config.toml
model = "sound classifier"
dataset = "synthesised sound scenes: up to three everyday sounds over a background"
train_examples = 26041
input = "waveform_16khz"
targets = ["number of sounds"]
num_classes = 3
arch = "ecapa_tdnn"
norm = "batchnorm"
activation = "silu"
depths = [16]
kernel_size = 3
wave_channels = 128
wave_strides = [10, 4, 4]
widths = [256]
loss = "cross_entropy"
init = "orthogonal"
optimizer = "soap"
beta2 = 0.99
lr = 0.0018
beta1 = 0.95
shampoo_beta = 0.99
eps = 1e-08
precondition_frequency = 25
max_precond_dim = 1024
merge_dims = false
one_sided = false
adamw_lr_other_params = 0.002
grad_clip = 3.0
steps = 2700
batch_size = 48
epochs = 5.0
lr_schedule = "cosine"
final_lr_fraction = 0.05
warmup_steps = 130
weight_decay = 0.4
adamw_weight_decay_other_params = 0
Rows from block 8 of a small sound classifier, named by matrix and row number. Each number is 128 + 24 x the weight over its row's rms, rounded and kept within 0 to 255. All counts start at 0. Numbers have three digits each.
After each channel's rows are labels from the 100 clips, of 14976, where the channel reaches its highest value: "strongest on" is what is common among them. Only what is clearly more common there than usual is listed. The data: synthesised sound scenes: up to three everyday sounds over a background. In brackets: how many of the 100.
# c30: last pointwise conv (model.blocks.8.c3.0.weight, 256x256x1), inputs 86-171

c30.24:127113123101115134113136074126167107142094119147136130150090100136099136144146129105151118148113133089159150094166133102076105113140134140134171140127130153141119109158082091090118124153156116159121131127104121137102107133110134132160165112111118129143180161
strongest on: number of sounds: 3 (66); clipping (39); text has "clipped" (39)

c30.216:137108172100117070115169119158162109136135117110102145124196121094145158136128112155113178137135181085132127105152129092118096129117135115139106139106119094145134139102143103137136128109079130079100111147143129123129168113131125126065134115100110118142194141
strongest on: number of sounds: 3 (70); clipping (33); text has "clipped" (33)

c30.48:149124128135126145126172151129124108137140152107138132146114137148151126150177175149176126156135164123183141116117115125205151147083145126142096101130169098136087134098157097119103116117117132139127119106126159136167084153123133129143166138120163124193120134
strongest on: background: none (45); clipping (31); text has "clipped" (31); howling (28)

c30.137:106144137143130107097176104120132096155167125126120175163237133139127162145134108121124139125110125155157099127103117108103097096108136164159139082153136150137093094089118099141116153149142130093139126120169139108130098111145106149120111121108160136148120119
strongest on: number of sounds: 1 (89); background: none (64)

c30.60:109155154144148140126144098144152137128135121144099151165183105101115120103152133121158131106118147168119144096107082127106136148089123140113136078105134133116154102126148128120145129149102116084143137095114135082117108118091091152109132131101168060144117106
strongest on: number of sounds: 3 (69)

c30.130:138157100147123153137134147130086081155114112133144109139166093138125146094110099151094156138124087160169126132121133137132169139168121117084175101122123169117137109124162121104146138123100109138098084102123151086127124177118156170113148128129143110123127140
strongest on: background: none (66); number of sounds: 3 (62)

c30.56:135146190056136136097106131087123127156146110138134106113120125125115121113123064099120162142094126117121122126124147126131139120107086136141125165136100109119163157111155135128141112106136114127101098062136116138092143130106133115151148187129138101123111119
strongest on: number of sounds: 1 (76); background: none (55); clipping (30); text has "clipped" (30)

c30.79:129083175137117131133149157133095119144135120101117099178135118166120174150139099118168149122119154108155147167155069080088117136121114141131108142124160139104128132145118175107101189131109130143101155132142107101104127129123159133110116119142127113133126103
strongest on: number of sounds: 1 (98); background: none (60)

c30.109:154127117173146146159107151118112154118121187107130135139138158150155152122141097112099133107109128073148116141146137137164158116115124133185053164126091153178116126150114151081104157099136116129121153143109098137128148073156139146110124108147127077122153142
strongest on: number of sounds: 3 (84); background: none (48)

c30.102:133150149149118114126159157117105102155166111133112135127136146156167123156130135142189134160141129143117127125159145127152145118131129098147149137128129118115140180145155126128142100097175169120121144113135102147118139150139168131092088126141126133088116180
strongest on: number of sounds: 1 (92); background: none (58); clipping (26); text has "clipped" (26)

c30.124:120118185085168112086144080150152102114145114192125113137104145167095130138069106096139137119121103141147137108133145168135168156103145143091148137136174137106094163135122130114122097111101094104138142135142144115127122141108119120155096111146097129116124189
strongest on: number of sounds: 1 (92); background: none (55); glass breaking (30); first sound: glass breaking (30)

c30.208:104134112129090120125139105080181143137135142164083168141213134096121144121154083140142125131135145171155124145118089134116081123142083179105136110114152094099131137139115139134112148117123127112080115054141110122083141131135104100130133099097153150099135122
strongest on: background: none (50); clipping (32); text has "clipped" (32)

c30.39:125144137090119104137135121126144142130143123108102149111098101124096144151109121122111174125110118130167100143117161129157105084079165220087157142139115133135096146150151105108137142140116137123119126081158101094140169106108141122133126111144134117122123140
strongest on: clipping (37); text has "clipped" (37)

c30.126:138108113144091117065161125101124127128109142146131133116148151138138139134106115137066105101144151118123083104115120135090147141160153105134105112136138138118121098140162132084095128142123163110113110164135132144106149128098144071127165169173109125132129114
strongest on: clipping (72); text has "clipped" (72)

c30.51:123115130137114122112163134119141105178120170148141120149118148100110157126142065139126116108123115145129132103144178091123148164145114087123144146135154130096117130131104112099096126158163125123159162126124153132111135146142128092086097133102118093133189147
strongest on: background: none (44); clipping (36); text has "clipped" (36)

c30.176:093145115143131138140142109087146118103152124136133143092221127124108102136165118163152152148124161126135135101127125116097107107122145172122110093124092148130126176128162138117118153105135133125160118111103081163094130148145149119110084123122132098159140145
strongest on: number of sounds: 3 (62); clipping (41); text has "clipped" (41)

c30.193:116152090138129134125113150131148103115106102121076092094066123141097145115117103099144144129127117105132140157171135126130149148155142090132088174139133111143114151130114118090111115138136135120079133112138094098136110105141121130100119110145150150139151142
strongest on: number of sounds: 3 (69); clipping (43); text has "clipped" (43)

c30.9:130109109106141134129119122097146188138106178166152118141151119174138117129105144097137128142135160120154086151114171163116144132171138110135194138152137094177145101122117119130122086179125149118144179140168127109122146120100153149131101121124135109124126114
strongest on: clipping (37); text has "clipped" (37)

c30.165:138156118144103137089148185118129135145064135125137077104137106133132158115111150160149105107121143165082123118146111135119156103148146104139142162135101107124096143161155144130115140144156126099128156074131103126123091098144131088134102130120151148101130136
strongest on: coin spinning (32)

c30.144:159128117155083142090113133147126121135186115110151121181132145111113080141136102119116120112148113148095143106127175123118136104112090163117124104200118128099139124149137157167119116132113160148083130130132159166104133118104116102150127151101113132115166131
strongest on: number of sounds: 1 (82); background: none (44); clipping (29); text has "clipped" (29)

c30.30:144142133157150078174107091106116046144144123119154108122113112141133144136138127125144196115143134128180130129142087127090140102100133128163173137119160092094141126133125120125149089112156127136139121160139147127139123125142144119121110110137140112140095156
strongest on: clipping (39); text has "clipped" (39)

c30.139:073073120142104136097176119129143149159117131106158097181087109162114123116122131061141155180149089127158130120100101099134134114114109110102116118130107156117140091116090115137111105107136164157118114138105118169133137122130110124132127136159087174120126132
strongest on: spray hiss (25)

c30.73:120133116126095150171109149138121154132151160123115084099111094095130147101116094138139133125122116126111144109134137131098132107112112157100132112119127146118123124122109104163133134092139081113089104151110133119117139105096069169164115134129126118150112163
strongest on: number of sounds: 1 (68); clipping (43); text has "clipped" (43)

c30.227:151080139115135128150121158095142124146156121147154135093098108169133108138101113083080122140129113143135153138080087101140128091079103101151158152138138107177116139075175147148067106115128163163120108126071144147120146128133105122119146140100162131098156133
strongest on: number of sounds: 2 (62); clipping (27); text has "clipped" (27)

c30.58:138132141111112116106129120130132094136115138157116115112133147121137138123102117080116092130152101145116115080121153157158176138149108131138104102157150130143127137118118140124123072154156059155081148099140168086127109122137102126137135118123082136120123146
strongest on: number of sounds: 1 (69); background: none (57); clipping (48); text has "clipped" (48)

c30.217:115118076077140143159195117106107134103126090104122138161153090120089092106149137151148155122105101145132117089095135138095158159111094122121107123133123140157166111086205127113118107156141108164136073141114129109100123175122102101102111107168169108130169093
strongest on: number of sounds: 3 (90)

c30.17:135154139147087102109124131152138148132113125136113106131180102118123152085142159142130140136092175168205132171136137141122159115106110129137135103071098107116119120108150138111147120127105130076097134089130082122173145137157142117118090107134186077108116100
strongest on: number of sounds: 1 (78); background: none (56)

c30.160:104149120131127080096092137100102101129131105132121102124202087107105085102141117110131095145127133167111166090151128108148150102150116076108075133160105113114140075156138108163139132123104122147138126150126116103164110129100107161141116099134145109127119132
strongest on: clipping (45); text has "clipped" (45)